config = dict(
    train_examples=26041,
    method='mae',
    encoder_head_dim=16,
    encoder_width=384,
    decoder_width=128,
    epochs=149.4,
)
Rows from block 7 of the encoder of a small masked spectrogram model, named by matrix and row number. Rows with one number belong to one neuron. Each number is 128 + 32 x the weight over its row's rms, rounded and kept within 0 to 255. All counts start at 0. Numbers have three digits each.
Before each neuron's rows are labels from the 100 clips, of 14848, where the neuron reaches its largest size: "top examples" is what is common among them; "band" is the frequency band that holds the peak. Only what is clearly more common there than usual is listed. The data: melodies that start on their tonic, played by one synthesised instrument.
# gate: MLP gate (encoder.blocks.7.mlp.gate.weight, 1024x384), inputs 192-255
# fc1: MLP up (encoder.blocks.7.mlp.fc1.weight, 1024x384), inputs 192-255
# fc2: MLP down (encoder.blocks.7.mlp.fc2.weight, 384x1024, transposed), outputs 192-255

top examples: the note G#; square lead; clarinet-like
band: 2000 to 4000 Hz
gate.181:145148124135120102152143119184121121137178115103126115152126162187137110162163102109152168142201139188103167045105130058088138139109129183138150167105135166131185100091132101169117156122130111
fc1.181:170136141144147147155104136069166144133134103140099164122138112065111159095088110119127111122119144096149091216184111166141141135184141043073134169203115189126108191120151094070118100130062123
fc2.181:124119136117134161230136159182103109132153136104209096171097125189084114146108168143069159099157165212075115106133115144095084098128092144150116126105064117085106129107081132161125115138184132

top examples: the note F#; tonic: F#; vibraphone-like; instrument: bell-like
band: 250 to 500 Hz
gate.67:139142092113138116134140109099190150121089078167142151168100089143145127193104132074032141087113162126095161167140109138119117162091054162084135072132120139113155121175118100150167146169080161
fc1.67:115100043151159172072164154133118170125124091134125118146121158120134170158088141152116121202127122060160163091171214146118144109145165134109148096073128099113125159207160142189113049154150158
fc2.67:085156125111167122112073100130123134053129112162111157125087123070131132124147096071122109097116114189077086115068138077106106128092111128165118153157132117134092118097113120066148193167154092

top examples: sine tone
band: 250 to 500 Hz
gate.143:084166135114076158110116138074159162117147131144095154087180117132137163142185163141122103105154109120122161170145138135081136066083155149074093124123126127126184115112131094139102089148081107
fc1.143:061061131131213128157125127187137135160163094154178080117149116157103086129166138139130150204130112092068161111185117115073082102089121107149159117097154083100152145145112150113174113081114171
fc2.143:134156132158069115173140188085101197164159187163073148107166109134136160161137119133220142066165158170144172123079120122121154143084135154083130103143134145144134205112148120170088122137113108

top examples: square lead; clipping
band: 4000 to 8000 Hz
gate.370:120157151151133095143149107141178155166120148115176144187151094131084142164113151140150146203118169105161153122173090186147107131095130087054121170137141127113137142088123122126099155071122124
fc1.370:142168139113141102129128182104105140115122133099125143105107129070177113135169154087151142132069085166158097152122157161206101148188168165154137124136091181108070127107163123135155108126164094
fc2.370:127169093162178103117113047132109170119204132160107067123122161109127153183175162108085093173180164139117114123152132055092164057128125098119076145118186075074159161095134069116159091105123166

top examples: square lead
band: 1000 to 2000 Hz
gate.545:136090146116090213109159159162117123165136188144088157190132114110175094124191102141138158163168107123137133105138193135068051163132026130086146149150070145149125142179122100151128095159102076
fc1.545:102142133157142117096128125138133139135207151085054105151091112164085119120097152075174110078140152189090161153160164148152138084081123116071144098100070058134105155139161143183160146139134096
fc2.545:141124112064109142159070145174129097110083136161133103157156193157215104099126139151125173104126132088146117108112163126099129127166102080139110167183155148102100116116125106075086120088108133

top examples: square lead
band: 1000 to 2000 Hz
gate.336:155128130169152130133104081142105136154102184132093077158116088104113147198145111076071152178118129117097158155127171164225111123170140131130170172157176145039157099129063141108100182116091088
fc1.336:127146137128114230122134122133127143117102068108105105129139099140150111073098175192115131129155111148122130142124129114069134121067139050111141167089138034144053143115114086170186102127090137
fc2.336:135152074067139106157120086131118165136105160145103121131147106111092114147173149099102132123091128097115133141114087127162162121141091152127111098115139151126172160134159104152074173123210154

top examples: the note G#; bell-like; piano-like
band: 1000 to 2000 Hz
gate.552:130078074166110097113112105174106118129105099066114149172149121111144074210142160118051119062140106120102114139124106027124102119131134128132088053191092117139133181104169127131176151184155126
fc1.552:114139108061132110163175153091137118064125101185137119155159103075106104046194052159168110147151111110138147099137098171112135118101062094135128127087105121090062067118103133105155092177076089
fc2.552:120131141198136124085102094159147115196139106135096152077142112118103162149104138119102118115086151155067138146157134076127206116144154193118150103134114090161128107221142128147155123106148192

top examples: the note G#; square lead; saxophone-like
band: 2000 to 4000 Hz
gate.594:135144120097140139124141146164116094176064092106088109156128167121193057126129139105120112131122113105132121089134182103141070060044190151117109175133175127144166096164082164140102120139144130
fc1.594:130107165127143141131134153181133121185112103127095131110182154143151134148147176160128145149081098126056109059140146139147148110070150133116215177087192168136147078133142133179123107115164100
fc2.594:143129158115100146089124137105191138093160113163100142161145110129033110082165087100136111151123160189123153163155092118117103118166094122117158107133084079093157185136173099147112155154093101

top examples: square lead; electric piano-like
band: 2000 to 4000 Hz
gate.568:131117165111120069061095189179154198110125124187123060160104137149162151140092109141092069140124146153127113123138125118131159098148124096127104215113148119198061133171161136139119166110110092
fc1.568:127139094154114051109123219134158128139144145118171128142148121122102160143131055100115146151085058107154156099140085093162069196138140111119108152112144116224119143186125166062139165089147115
fc2.568:120124110119130228102139058155047068167150094088113130166135146099105103096148108121168109117162104142143091099105184096114098100144144143082121131151079143095081164131113089178140139085148132

top examples: square lead; clipping
band: 1000 to 2000 Hz
gate.312:118173155189125117073085153176075134164110140107080130141162128068155137187081129138094150109088133120126128104156103118111160107132076117135130121123110140147115158135175132139127110085134122
fc1.312:126133116103086130078096107196122132075152105116166143188076109140112153146141136143117094111100152137132151131068106124086156102132125137120107146085108165170110152128144136129094092142111133
fc2.312:127081077134158179147129142058173061143094086074181129061186120158098103079106120142135129122138107134175135171149180150086098123129168134118128093174123156123140109090099149105146150194170164

top examples: the note G#; pace: fast
band: 2000 to 4000 Hz
gate.28:055135163123153140134113188161155128096203137091076126153118078113104130121154108138116178088211138211138116129178135150126098137123061137192118143128090098193108124082087128117127160187113156
fc1.28:160116152144149143046156097119178127148060105136165167128172142172131130073159131157127040164130186105130165120106110093148126087182105179140167132152147172090138134116094172099136121066098109
fc2.28:061114138079131121159135171104157183161141127111076111182117105132094103135131107076079157056120108078108094171104153157084110160144147088106121119026160066200117156120121130126170199173151138

top examples: square lead
band: 1000 to 2000 Hz
gate.476:146131104160117054096086150155157140100122144094111112144153124095128126162151157089142132129113123117102118147125141111175160163135189119110179098107093124081099146155050129100081115086090120
fc1.476:084154158103152129148146146082187173131157097175152189125118134120081157111140163113145109105152113049109122106127115119080122079147146141174154187135186158195149115150098142125130092085133044
fc2.476:196108146058124105138140109129086113133074105176110172130140066137170164167079115091125124174189156156067092142119104174202074165095166122139140101145141143109183133067103107085146159132088158

top examples: the note F#; flute-like; marimba-like
band: 250 to 500 Hz
gate.6:133122150176137062130101107166150120121161101158095131128183136099164124123102093119136137116092098129153124097112137154183137084139125128138145076139153170120136174175105133138110158134109122
fc1.6:185143138120141173138143171068109137163145154119166088127116113175119146126109117130115200116110129091154121125114159129117100199169158157131136123138113156126101101156089110105145136125125135
fc2.6:089097144161148057113134129134101150159118091133102161158143107094130131157095130139163136139075126125147160098132110140152151106113166106147090088106133183120106093099114139162133072117132102

top examples: the note F#; square lead; clarinet-like
band: 1000 to 2000 Hz
gate.201:082112154106144134114079078050120218111094102074144092056109154094125110121183129139127159125177089098092079130089177150232114142111149119173166156156156124079095148180125134144181130087089111
fc1.201:076131073110121161104113147081142109180119116105101114135113210117101109126167141198087122082206109146126150130088233084187174103141141114101150145177150130106096137121095099144121099118100112
fc2.201:186133160164089139140153080128131116094069139119121174101137096133101105106100129160183134120089137138147098098081099150079129140145161101159132132127076144126169093110172144140101198130141148

top examples: sine tone; flute-like
band: 2000 to 4000 Hz
gate.749:082162123083106142176103138090157185149189126159208113141153118139116180148169139138149196136147162133109095185174092171072113178119103164153137150130122074114153069136119077125165115116102085
fc1.749:100122149086110141111086125139099087141116142127074123157103203063144103148177105168201100168111126136109074130106161103135108151137113099103175108078132100179154150129125127122129151099170124
fc2.749:133089120143098110101148066133151147082129069098169161104187127146147124104096122112128113139081139121152151139147135150142164075124244122143158135163124156108170052141136116155159117168161126

top examples: the note G#; tonic: G#; string section-like
band: 2000 to 4000 Hz
gate.241:105089124139153168138151158094137114109162120114172054123191159125133207153129143100118158129145147120139081148159200140114065085093105117121138148131120099182079149162120159137138135144102126
fc1.241:145165131092116150086135096120095168141120210190219087142130138110117168128146121125150071083113105176144123128120137154109139151095136062073112117105151088157075120155131136120113114113126112
fc2.241:155122131117109160174158160143170089108175088185107146126109141148126141196094125118113084139149154082049151098132087073128100141150061139119136153188120168151160157143120110128157121149082152

top examples: the note G#; organ-like; tonic: G#
band: 4000 to 8000 Hz
gate.474:094164154116120142165126138118132164025103138112098141208162146108114172112129103112124146120113078082057113094114110116088112151106117192151112185146132180166172094116115070108077098124158143
fc1.474:135084122135127112109135076143112088206155087170153179033096124160127097160158139099135140168105176129193117130135141141111140106149160059035108112064124088094069144168155166087138165151124114
fc2.474:091171161151160128082130131157088097073182157123113130152136119129101148155116088152158159120128087163156116114147071170135134098138121133180147117158126182151122128069066116127123120114139148

top examples: the note F#; string section-like; tonic: F#; instrument: saxophone-like
band: 4000 to 8000 Hz
gate.392:112136157192122157119067124147126130129073120061193103120139140113109149191116126104067099140065180088113141105170075077145103080168129132129116123085167169161143120123063145139150107131130118
fc1.392:093140137132119151122161148119118092174137169143114168099134116158100139142144124129117122202156087149128102143158122136144071141151096103110134117162206124186084089132142172084129114141104141
fc2.392:075095132125087133100135125142085116091099079118160093119126092085180145090140099154120096077140168146111137146142160054087131050066164150141106161125168121122157109139111113114169143120144129

top examples: sine tone
band: 4000 to 8000 Hz
gate.762:132153131134056107135074107119147091117125118160092148137140159161138106077157102132123108118118086137150134128128114168133115120156128136130137157074150133189111115075133118110132112081108128
fc1.762:120182125069179161087176207094150128170154089098162154142099148129097119108114126076161108098158146126075122085119137087142119133098140133089149113103076099078051151178045145103108127179138118
fc2.762:142169176168062145134080109107141120109111164130089099118128147093161126158114140162081125125139149125142098102137099141132112166151099168184175126119158123177157104068177112147121076057075173

top examples: square lead; saw pad
band: 4000 to 8000 Hz
gate.696:064065180115141147129148151113164150123076050106097119151135113169102164163094140152119133148118144087179083116128100134134169133110180093124073135075081156112156117104191107170135184137179113
fc1.696:090153124105121136116154199141184099084190153133102117161138125128092164125132168130093093098112151107100163160136088071161136140093147138132158099062111102154130169069123112101116058115150204
fc2.696:141144097164134128136152138138133083130088215124182131093157158102150089089116153198161147096123112168172037081155164177152103145117096102108173139174098092078151080078141182136134211097106043

top examples: the note F#; vibraphone-like; bell-like
band: 4000 to 8000 Hz
gate.398:127103150181130176172167106107160134110125121132226104118218186078150147125148120087116134137141109133086165096141113126137169067112128143141082131069152167109098127126180123153122111112112127
fc1.398:164140119106135102083133161114122110159108178117141108128122086117112110133137123162166156148128138140121139226144093125153090084069100060088158102108107060170116139131164167148096119131100109
fc2.398:090087109134152126155141146199086083083147109142077138155104097119180171134135095150076106116166184118138106103113185147110133132150135177089147188140194144097173084129034131081139124079119109

top examples: the note F#; flute-like
band: 2000 to 4000 Hz
gate.454:154154184175200148114066171143133132085162053151129125146109128146164114102162122102114146106190071120144110131124130115093112202109120122103143103092133076175178151117107161120124147160106125
fc1.454:137075128139118147093118155109098000072097128137127181083146090134126109077101118134123114190124140112112159089195177135136123079160159135102125127165124160080089124100115097159133162152146176
fc2.454:098185147129135147094157103096103230175146126157105181140109103069077202216123190102119118085141115168124117133087164076132135100126125064139185097129164126162115112115177130162091168133120119

top examples: sine tone; tonic: C#
band: 1000 to 2000 Hz
gate.511:142082111135127141099138092106074063083153153169147099136151127163080155157139105105116186064156168128138079138100134143129113133062158135140157140096176125142114114176138142162188191186135161
fc1.511:139134157151065130161112136157137130112164179093157140129153158067116147134120166183090101138140119068150136132116137132166137114091121126132191090129113180151152134086103089104070111128119139
fc2.511:129147167127100124146151115199146110133099142130093158187124137151154148126088092071168150135148128120101145104099141121096122162142135127129150163134088120115158096200111111151204066121133094